python train.py --arch="dit" --model="class-conditioned image diffusion model" --dataset="rendered scenes of toy objects such as cars, trees, mugs and chairs" --train_examples=195000 --image_size=48 --horizontal_flip=false --conditioning="class" --objective="v" --cond_dim=192 --targets=["light from"] --num_classes=4 --cond_dropout=0.2 --norm="layernorm" --hidden_act="gelu" --mlp_ratio=3 --head_dim=64 --fused_qkv=false --qk_norm=false --inner_norm=false --kv_group_size=2 --patch_size=[4, 4] --layers=12 --width=160 --positions="relative_bias" --optimizer="soap" --beta2=0.95 --learning_rate=0.0018 --beta1=0.95 --shampoo_beta=0.95 --eps=1e-08 --precondition_frequency=10 --max_precond_dim=512 --one_sided=false --adamw_lr_other_params=0.0026 --max_grad_norm=1.0 --max_steps=6000 --batch_size=64 --epochs=2.0 --lr_schedule="cosine" --final_lr_fraction=0 --warmup_steps=300 --weight_decay=0.0 --adamw_weight_decay_other_params=0.01
Rows from block 2 of a small class-conditioned image diffusion model, named by matrix and row number. Rows with one number belong to one neuron. Each number is 500 + 40 x the weight over its row's rms, rounded and kept within 0 to 999. All counts start at 0. Numbers have three digits each.
After each neuron's rows are labels from the 100 images, of 14976 (inputs lightly noised), where the neuron reaches its highest value: "top examples" is what is common among them. Only what is clearly more common there than usual is listed. The data: rendered scenes of toy objects such as cars, trees, mugs and chairs. In brackets: how many of the 100.
# fc1: MLP up (model.blocks.2.mlp.fc1.weight, 480x160), inputs 80-159
# fc2: MLP down (model.blocks.2.mlp.fc2.weight, 160x480, transposed), outputs 80-159

fc1.444:521521445516470486524486530488508542437495500569451522503560586502470525528450511551533498459456510372507531450467473486465540451574486492475511517450478573477508528439458493583570573535493548494484456537477442579510521552513507442504484485
fc2.444:557440470528559493521445497485552486479481454447528504502536569468511479533522489547482473579494546527493512538520519403565550504477517489457509522513493509439405543506478553467558494490483536583481519543471481427457544524551489573487447410
top examples: orange object (35)

fc1.130:474496520565523510520457425478532491512506520505512543479523537462352520429508604471446497563529465497555577517530538511473496485513527524559485510527480488502507476525509548452448494468500540442463457455488518493474528452481393560462474508
fc2.130:431504605563467450465507430492544534483448561491503513545514523538564486497504436528444498567511471484559540546477513481490477461523508422526465463560512540566421464510465524483448493484489547495531508522521535431480562459497574464591497447
top examples: count: three (61)

fc1.360:549477542463489498541589537489472400503485552477457547438488512442472491509443531534409510505485417515548460452477504496480449488426510520493457530470470497502484460455440428509503510528513454464510512539492472439482440455500516493442518482
fc2.360:522505500498515507574472446523527459547496497520484508550574504512552455519426458489573501475508560526528496537554492514445520522575489448511519492462502527483488481539447499558554479532494404492555527489537530499459481498442491493375516493
top examples: red object (88); its colour: red (57)

fc1.220:480456497531499463520561461476542434498444509448479496462502526504493538505497502458474490450481487508541520506446533452453477478517564496575487417519528472527450519522521491525463422429440509454472542483440541441445549572483598561465539511
fc2.220:536497528461469522551447512535469546539479480491483467505479453521470541547485465510496463532478554490498509546495509482534509500430543476503495546453495604577562453563522516494548493519467475479446499487472448573546559540495428539626554489
top examples: blue object (35)

fc1.48:527524457522512523504445486420499501499495472548501538504570522511482479571568472471489513458563425417504504454469480505432463487477452572434468437494542456491490507417481510523460541528509458512516507496525524556570512468474420516512431498
fc2.48:582474532448456534520500472419565512482440539490451526518530542523464476494552523461564456529562502534480479481540505494558518529588459455349523533486493466509446495406538525463511535524483545520501541521490446480610474494471538507572460494
top examples: count: three (60); red object (37)

fc1.325:438468590519469425470520525470540451519480471503489558558501571492466498414509499447519475513495566535436585516520526496481488479533413476472520511472592468430518537454544474489544473492411507492536594505488497536466515480487478511562571468
fc2.325:449500481460475504464479538481507593463493575507452504547517515505453498457529491449471539486521504464515570526464567491527558394467399481475493496469543521560496505417505452505530463476472498505416522540477508556478512492526441477516487476
top examples: purple object (36)

fc1.473:439507440506478494554489462478465541468513470507481448520465493494458525509518547428481514526493507530443440520538501496458559544525553526516424516519442540500473486492480475459506508471494446503529531532507541534514478435471430467502533487
fc2.473:479473492503479549527505432553443562452485496545490544439486508476485434531461546485540544550500510489501550467534472464533504462489492551521517557502510476526491502533496487471511510458488471531450512588513529534602536508502492504432516512
top examples: blue object (36)

fc1.333:510519421556459477466491515505526475494484452572397549466552521471455480517378515493417506502517482476504465571490500479479413479547460449478474445447518490473474556444581546452476473447474489469478516535535531528547429555464479513468474537
fc2.333:538556499493542492492469437471530512553513521538512480506512479540454551498452517530455485475493508469465506441480482448518533545455471548464467473520519493414511503440541494464434467514531466475481470507405533501497407515425522482534521589
top examples: black object (35)

fc1.142:511501465493511577516510450465503543456457554566481527503484499523500501540514416489509541539494520466481467530556484422428530494482450519526499487477481546511461509448600526467459474384502516494484510478580405413511503453452494505508502512
fc2.142:532542486508488463449510503473497487480469493482525508485532529473491525523462553515491512529478539507612489522502530531531457586490480384446526452492474422521505540380502422489514515476519496546494518525517521528535463509472515489638552543
top examples: green object (48); its colour: green (25)

fc1.1:506474555570490453533527465437513508584522529470489518515568444471502540436441450453537533416545512471524484491470490503515504517482505511550514494478466485493476537460452482543455469504506525532478438467455507542489501457488460529544490522
fc2.1:535482530513465477471507523492544468531481530501464491543546464518455528533529547512455502556530521501475566521468507488510541482491490508544469438499492513577536518481577477503480459491473500475547444495455490531493494419603519453470502549
top examples: green object (37)

fc1.418:531528523493517459515541504459499509501510494458551479540501539520448525456337462485505454529503554514494457496438451488358474491472440452522533479434480497527498508498519487488486474484515499457532541500528538523508455496506527548558467411
fc2.418:508542522448494550550500361416536477506467516492472514484526503488476555565617501484455486477504446504514517537512453498560522504528557492545498546591475469554462523569486504447516505482468441491481483532483464507505502503400495502523515507
top examples: hammer (32)

fc1.287:473453446620394527473503436516602531461456529485516507496485559461514556494493484439521473491479498481506529532473479534570544524420432457492492488513503459481561612534515481491562540454505469511499452546564470483515480525470550516499537527
fc2.287:431500500567443531461444405493507541506508551501489472545540528487481487472506556503539473499495488528509453571482499432462529499545547481474559496519533457500510508484484468545484477509461446495460537523493444528600533575551459440578555575
top examples: green object (36)

fc1.344:549497503494574478547491415566490523509504596522480486415491509478504464529494538544431543453470489533467463533422454431472540479504524500554426464463493550533399495500520473441487499526508537439510506414572456428427529509485484513545513496
fc2.344:487527457544434506494475471445535478584517466446462492421478483475563500505448429490520545531506473466500435494493578570453503474501544512506449502511462509496607432492522502462510458452449503497524463482431516499476458505454535512520492506
top examples: light from behind the camera (53)

fc1.262:520488518595525465442540582549518495550491441513517472492486555494547498437438469514417529525451583538511560506475488527521491469490513507467592497540529558528475528509469558494485485470524434528538465430398555484442479533560432457471442475
fc2.262:557535431550445550491458583536423467593526447496488519472516463506550588475548475536485571442479423472463413423560470480526480497547422485509493495430533476498551452567446492489477521480496526518449526427501468463472518487474476487502465459
top examples: black object (33)

fc1.431:482480536499502489439510419504458477599499525466493496493470466510529490526492524409481483462510481493506527486520551506490565525519379499479506470523527609546521470521531465534509540532540436506449482528522456565508484528523487497425525542
fc2.431:554503486520496520535566409507526475529466408460534555526508508524571517533403467462545453466449485500488566529500579524525441493458532460450466429451487548423482523496461498424500471537456554525521525507517513509462453529532441515465566513
top examples: green object (38)

fc1.147:439478549480518497512433546524534468528442491506448565446497556519552448547505476485450485506491482520515569543499460505521460547485545506439517528537506459469479523477553506453547566452476511484586509489509491565549553511485496454527486460
fc2.147:452510514455479513438554550481512521551488540501516514458550579518525515445528501490551526417513525501396496446512487500503515503456485530491508402407551499518467499502512542517497558458459504440476518591465556402541497493476485535485482500
top examples: red object (53); its colour: red (35)

fc1.141:509480535552480538518477482572566501476444448512501527493480509543465404438511460496446525494523530437473521423412506502520503476488576423497475461454468518557487522473554507491501490491453520434506486483460495418519491530562517473435518467
fc2.141:510476482522488570476537492514509453542565533518476501452533522466552498457473489469541408450510569505468474505467542470431526497509439554419552522571447458533494567493521474528492538561423512477464517459477492518521455511520476591552491471
top examples: red object (70); light from behind the camera (51); its colour: red (48)

fc1.458:493496450570530483515502522417584468469471529483480478521492543511434527486525536465570548548494531446504506488488489517529566525532585406509450480499490536524528478457551451451517511512460479467489439453463452505492495476482468582446545515
fc2.458:495500486476494475559478464445562489480464545453521519518484549516441516526533493478497527502533542511600546583456502506445549426529509506467561483477460584500482539457471518491487486538490416518502469504474465547456487514479469472616540464
top examples: teal object (45); its colour: teal (26)

fc1.195:544499539494410497509486511460496501454488462493530477507478517525572552478498559443548549709476500504539435528483549502501545461486520536506552480506497443443506460479459488526526483502598498541463511484500504474472544514500535468463464454
fc2.195:505548459482502516477512510537497433490499558571564495443469526465556523467501517494473572583500564521441542536430603529463557599575460517549527514640539450477502499479448551533502515506507502477495524477470478491478519485555483515512472478
top examples: blue object (35); red object (35)

fc1.327:557500554417505523509501416514517469469440410476481485509552487485473492475636479480509543507461515480534504487519476516399552520467507462485537471550511543468507519511486544508503519479469435556514394514528404408475521481475502429474507498
fc2.327:533541526456489508532467436448460415547503492440472479521454475502509515522475488499506457436516516536500467428554475495544525523492438580562444512476507548462477495453504485492483486495473477494447536528459527524458578513494480471494527537
top examples: white object (38)

fc1.82:516531496569554501509483457434447485494530479500593542488500476485447534510506482497472465474469394452497539559547477511400525543532469480491569465468542508513462493439483512515466433528486476459472512504521515507501529518478516527476468501
fc2.82:462473535430484450531485550496551583526529502493513477496448493473472489487487511496384512464458539491597509460446555473446503565456477542515474537516440519515558508491507521491460491568489516490487527506528543488447481547365516522539511432
top examples: purple object (59); its colour: purple (37)

fc1.104:514497504509419490526545550488475525563479509520516523532504495472475557402358498484500476464468562508482439499484500527507546515452437626472510495438463460450573464530511488543510474476472521506495460532400535436544506498457484476462532540
fc2.104:520531457505497562506431492481450529497530497570485470467453526540551593523490487499527522541529469533512519556560467502473492503481474460458535542572476506498456460576506476478560511469525426481547524467505492485508501484537473508369509528
top examples: blue object (36)

fc1.297:505470500526557510515456500508569522471568451487478520469483428501482490545500504523535544494494509466495506506486502536531542518412488541455433541434529480550529543401512462522513468526567628473500448503524528504477554536505550509432574473
fc2.297:421496581511500470479510498538506526501491536490518530428427413488502510521479456513482588554475517496447479444466508494430472537474483503435552461524505535476497461471459484464448513481497469463462478557527523500483467480537463523403483427
top examples: hammer (37)

fc1.389:539470483512592579488522545461508496452492460456457503487515549493527481469458502489560429467508456521473504491527533576497558529526469499475523489568546588528450453494494562502543465509508419444437504513505473457526476488458505503461561537
fc2.389:639540549558467545494530483499454472525528411498544479503484495518505581502503513504403537490537480482592429476440547421520485509489452521467530529465510495479497516489497529544525473485544487449501515490470465485483478509487518532533539439
top examples: count: three (60)

fc1.165:502477507492464550491447564493574449474550437541470532491467509486418493531493523527516556515492571530472590505527480493490454520520508453412473474522544541485477579466514520512515500485488492454537500524471490452556511532496473480488481542
fc2.165:522495440389534507454486525440550436496481556500526560495502518501525593495562505542521523474497501464441492587492572529476544507465522520383522481571544514518466550443492507500529515462532497532531549555501482530545464493451490442545531476
top examples: red object (63); its colour: red (33)

fc1.421:499516535496497522477570462589496479496455569531517455434516492479572492565407429511497519502455504503515553516483466502547553448522550447572496527467512442428523413505495527411522457520498529515448433468447438520522487436520503512498502544
fc2.421:492545522441479445531468502489467493510503498503539496518426430551466461481503539463502560530456504511544498580406504507553572555478474482577478529511506494566493556576522509487482498515501466472507489484525500503585511477456509475466509453
top examples: white object (47); its colour: white (27)

fc1.124:485594446541487479512489440474441477490458506487421528362504503549527448601509559516431484505507518471473503530531427460513481489498510451516380509549508478501494501502509502421446446528506483465471537482450471474471498497421490469419500501
fc2.124:490485494545490548529492509575544516515547564544527538412464485472566481568497480506471560528522455450563516468468555480438510517439537502454459515542505558529531449477492465526564516507467500506493501475461481483572462474456519478454499432
top examples: light from behind the camera (62); yellow object (59); its colour: yellow (42)

fc1.476:502501462579499453515429503505443583539528518475548526613505442495507473506610492541558499496521483530520425473552493478516571477501418501501376479458480534532523495538486534509486513480487477484564445447528480546505493533417496515459455488
fc2.476:591517475523554517489529427497538559496483482479527496574491470481500511523492510517443498539457563519543478514481460507433553519478497381504488533526501548509537521439467434589420494501501486494530440441481519467457542467511511462588517551
top examples: light from behind the camera (51); green object (45); its colour: green (26)

fc1.384:422427475591517540516479541384440436475425511515490479407491494445510480530479552465508483437576475470526547596501549508548537529452528497515406472440548454493504514548506507557533446504513527476458495538499562534589471540508469526585483497
fc2.384:421468546575542455530489493396483501464459511521440580416522533483421500522537468450502527561542508499466461421459433501471565530516474485546449525520532479597502406553497485487607490511512499474503489567498562482523471543511503453489526513
top examples: purple object (43); its colour: purple (28)

fc1.448:506541522521489515479533475514441417485497556505467514456437514565556498555479503515515526437487559521522522500422509498543513434507464457475493484511531461502427524558474450483439535453500552459442471471489526511511546507557467479379417487
fc2.448:424505517502483552556543425466537406417552451511514490460457483520459430522451467480487513543500481493580497501520357514430444513521499442544463531514396498516465500519518477498479492513485419506492543406544483544468488513423505487513482489
top examples: white object (41); its colour: white (30)

fc1.101:483487449472505563519552482490537537522458471497439482457480469525505529574479521491476523557482490461477564473437421546514522441498485453512508463517438541492515591504434504531458520560522553573535434474542377445593520510506494440527429479
fc2.101:476496576555442480520489492498548431499552547452549522431506451480513542488448521507485501514532493492481543495538465444553493431549543568486501533501445514521491488492525473466448529514414502508521491521454533551555568485485529527666457547
top examples: green object (54); its colour: green (32)

fc1.191:585506474607557512500540572439496510458481504535552453506503544447430534554485514530457448532514538554537472545503515477503511483575442597438482509507491468527548498453549443524514500543440487529483505593465600407519480483514492486528488464
fc2.191:516463454514511531485526480511495524494505464564498488498504475489501520523504546467519520456498488483600511560448464533454467531388474448576494508508525520480491495434494475535551480490555537453467469520457491561555516505463517502462476438
top examples: blue object (48); its colour: blue (32)

fc1.388:522481510509436597471557526495517539535480559520563597443499486525574506506490447472450528549442413499491570472500499558511519454515420422458519455519581533482532496520471471467496511490499569515480523461551496571480492513490477430534514484
fc2.388:481501473568494477510509463464478459540497442472515511483508521519480433537493614514525523537412497479534418552481512549532482415474500461519447532531481503527499485506549474541493500524487587536505514469493499562476479490525502555555485484
top examples: its colour: green (25)

fc1.406:469579564559526544545504517473545477505467494512468545437434468512553498516560554474445519457466495441575468547473483515520556574537556489494500543474508569507485537506497448464503548438441531523477521408482451471509495512435470546474516448
fc2.406:455648518502454457503525519450444486493543516522494499480521488531513456510458432527549441498501451497444518482490503511510543526451538480515511421521483518544462463536542471477519515490475509562582475487453506560552460554509511501531532521
top examples: its colour: red (27)

fc1.241:449492555541524457451484454392464509482482516461557453441559442458496493423494485476531539476569577503489443463501512532487506524536492539483491600491533554554505513482501538475542551470480496455513470476542446514526493504506494510477479445
fc2.241:424484603572443511521532477469511504472433593482491490473480476478559491478531541475503442509511415516459487493473481458491514527488487471515498440524495435551486506498477455488533498466465526537525507528490515486541528497513537507539542443
top examples: purple object (36)

fc1.117:428515516537507573492501471506409587519536502515493480530539477456545468466502533485571448497494484495451498486481473567478474481526499510524503410480519551461452460382515507567464546481468505512475441507537523540510430458502416474473564462
fc2.117:494481482530531500499502568557524557420525518498480510569552480485434412505517501528469460537508525550531502530459503384503477495512522441559458568487488458564481531435439521519515485584462580529548451535525425492517494475527562521462540518
top examples: boat (26)

fc1.383:495497457522470498518552408470494408483501463479465471475484483515504484552480507496491491537501570534498511550511513469432449453482504514570530501478521459524511490502544445540502468499453445449524608516525640470536500474481529558528488534
fc2.383:494503448465453504473498461439492471516553549494512536531484543536471550496520480511538427504515412554509519517528552451451491507483534557594508491466426577571573482551459494528500459525518478577525453605472515506491576479410505527554520522
top examples: blue object (76); its colour: blue (38)

fc1.415:559517495466581597484496481513431448465505535508551557499520530420492423575500531505507491553601430445489508443412502497470442471491548415560433456473551529498445508492487473481479497437482474494541553500519484480548491491552464537468492481
fc2.415:543506500557545526537505527536475504440499485524532495526455456511501431510478513518565516591573543509507501540491438460537492532499540557531469516528474432478537458484504478470535546418522467540427527470542525483581461450487568513467516460
top examples: yellow object (38)

fc1.62:534456476515525529394480508454488568528546471506487618558426523473437495456483481473448529509526506537543494481538507521448488474486473448487513396521526538462543465443552437428530504435448529439504530471473503569481485467507525533486464524
fc2.62:493527494443519495495491391439514502488440485519484483539435467518505489488504523482475516527499506545575485558490481529606521530440440476519488583548507527463641498577517551553505518509454507501522508501448508511498500481413458450480469526
top examples: black object (35)

fc1.353:519529511506495527603458464491470504512553597482519487427463542514551565494492552455547519465406406466528574439500510479469520507550505502499517488510517477503498510494437508437545551451439506476455550502443504477504563449534523431466504492
fc2.353:463505575476488590438490504574424524485452482579485509429464574519471472499520433502470493505411524524490550504491462518512531569515482573545566519496516490460494490496526440546540502434514460486507506555462501423528448423462535512502553488
top examples: yellow object (39)

fc1.146:487459495500489600522502455491542540536479510585539525429475512590486464553574484525490505468450478513561517558530529467468511455410511482454434459567540477520523477463541513441524459454505487446460501502436517513545554479465453551569468469
fc2.146:460509503464467479416464472474508612463424475513512467533413573535535501526461523469534534456504487487490421442483496476487549522575474411420499506451534556491506488485496495530523487554460514535524508494461391503511506491413542454583521467
top examples: count: three (62); white object (35)

fc1.468:533584528521489520528492512494592472490557410499467571531542503462504527504472413503458533490484549472527498484460481431509521430488490521554499467535484541540423502439504559513399520503514496587463515559489513503480474486455522498490461557
fc2.468:523538579530456455463510522560516545489441510503520482487540504474536491491443514483500538604518465526540453492490578500526493488578428497448464532485510495543509455435474513423484465420418433508501493593514503522572528517533497490595484471
top examples: count: three (60)

fc1.346:543534555399487506502569478493517481497487539482479489467509472560459499492482599452432490481569495474553499542512502518468512499486444438563498519475516456548460472452456495531584532475526507466529553500522465523540460468521488536476464553
fc2.346:500537513367555452523540539511496475504457511473506505511476479499468511439483488522573503464548537531453530454500537551525557461516400513532497533527467460562537503552519431496539465512549451495531495513457504494544488484454508571631467525
top examples: yellow object (41)

fc1.330:506489499498446522484524462474545563449526484539462433452550516516416481427506467499483519480435489514483486564505540369486532517497439497464515512504496467464537539466532518501566536506523540500521470533511524499566454497503455467453479541
fc2.330:581459525411589510508539452553510463442525465476562530447528527541455464469492454517511530442507587500532568540460488501500465492542510570479507523468469539511535500451502525476545532502495519428490505466514475530509500488473489503497464520
top examples: red object (38)

fc1.382:497537488528492591476529482524472483527510515527469503525508509518486534448503478466436493501472407548474518536479542474548479585580463512501506508422493527486532462506522522482518386466446457429526507430469525508519561524450452509499550485
fc2.382:543527501468520479507487475409512468513460506467554503496492515478505573501521475513511539496520594499527588508501512543511552512506439455514529514545441515446523521408408549509487527510525454496565516489513572435534519551482448524532485487
top examples: yellow object (39)

fc1.270:460553505541535523513532485399521434535455517529546543479461490481500468449486534539482543495496505480500558485429492477500488491533509453516530573515473543480519562477506464436481535486440488488530544492516488519498428497448547441475515506
fc2.270:468619458492527571492475459421526465509476487440588559488516523485520533500448441503548506482527466516512469476488501485483518557532555503494496490429526468502522487565483477574482542429454549442509506535479531438542489486434512566542537511
top examples: black object (38); trophy (25)

fc1.352:563530528525520542421473503467488496478478441488530564541531535453479526494458518496480471519516497437406536449435431574504454468484490527491462489527490402491438462475525469519420489461511551468525496430506508488552516545431480453519602577
fc2.352:541543456562523520547501485517462493551538540483524525500515564498526527450510531485600479545497534561532487512384555431513593543498517472600523521459482434558521520454516487485459502468468480461498514455526451547601537519544501519506556534
top examples: white object (42)

fc1.316:436506507471446396463490511464414411531461550485529524464542527512513503473468473560502555575554518484511588500480546521474508508517514496513457546580534475449515482526430522525478571499459514565458539488505480522582556514527489514504410603
fc2.316:473495531488515525448504526548499418451536531542514474521607486498425520483583510531514477537488501483415527493475463491580506480495486497517527474454468407501492574473517520414519545519483492552474494442479592535443439486493481533495495558
top examples: red object (57); its colour: red (41)

fc1.395:516575502434534570409563437466564520527510543554452483487527446545477493480556412532418561486456476507498546533512496481490526543548460519464459512478478538533515531442468501494498429563577475526485465426469443420516461480487496556475437500
fc2.395:473502503435422545499492534567475574491522487531474470483456454494485485479506522502495566523475492518546545530502493489486517554493428494549542451585516423488490431550517558447486533474453458518439509479499461571559497469450524447545446473
top examples: yellow object (53); its colour: yellow (41)

fc1.3:456502497453489503521533450476530506525486483483481532459515477525531484525499520497572463556484534498526553533507489500509500516466474531487471377513508528468542430468586490496479542550510486477399438483578528479614574470432415544422468495
fc2.3:554472466400552475433458532469491534531539522459526493549492457528487522509468462507494546501537505511538547521498527467451462568481451516553470543448498541544492461499491558487451451549528503541586484565457497531522527502472565425573508523
top examples: orange object (35)

fc1.340:423506417563398404469579498493531503460460490503509535482560557520495540537457543497500479503524565550459478502561413513445492435488481533459520547442498547460550481497493497484505465546519468521480509490505511467485501476524458452560433581
fc2.340:481459451547515562480513618539478502517534503452546466370602490518477541407518469519516482455518463464452554504479502473546446451488544503518564465487507579558501540486492466518442504479473476474481466519468487460503429481503504512568419530
top examples: blue object (45); teal object (43)

fc1.170:511582519596494468532501498528552494493494507503512477559500428540563535551457585509473465441527448510573492514454479585451517383483477486426528530567541485513490544481483547468478513556507485541490501532511440526510480546517522533502498498
fc2.170:507547504469472477483497500551518460544486551506538499492496497508436543522471403533493580489532551505474533495428472465544476484551528490420541488483492502546524533452477511475490565513508544538451473558445477466536515524496497536444503476
top examples: teal object (46); its colour: teal (30)

fc1.410:502490502554509529475539466576452540446534471471539508432466498478520519575503431481545501533442522511565591504462474544486510490468513527467524470605555503517536440451502509536389501483457487500465467438518535460445538551481488558459484406
fc2.410:547430517472505477485490447577522525395443493460483520472492483510498495463453529536496572487434540525505581465471509490459513527496479560468473511469520434579516495421569486550430537483482572463529511570513498507546556512460486435473521480
top examples: teal object (45); its colour: teal (28)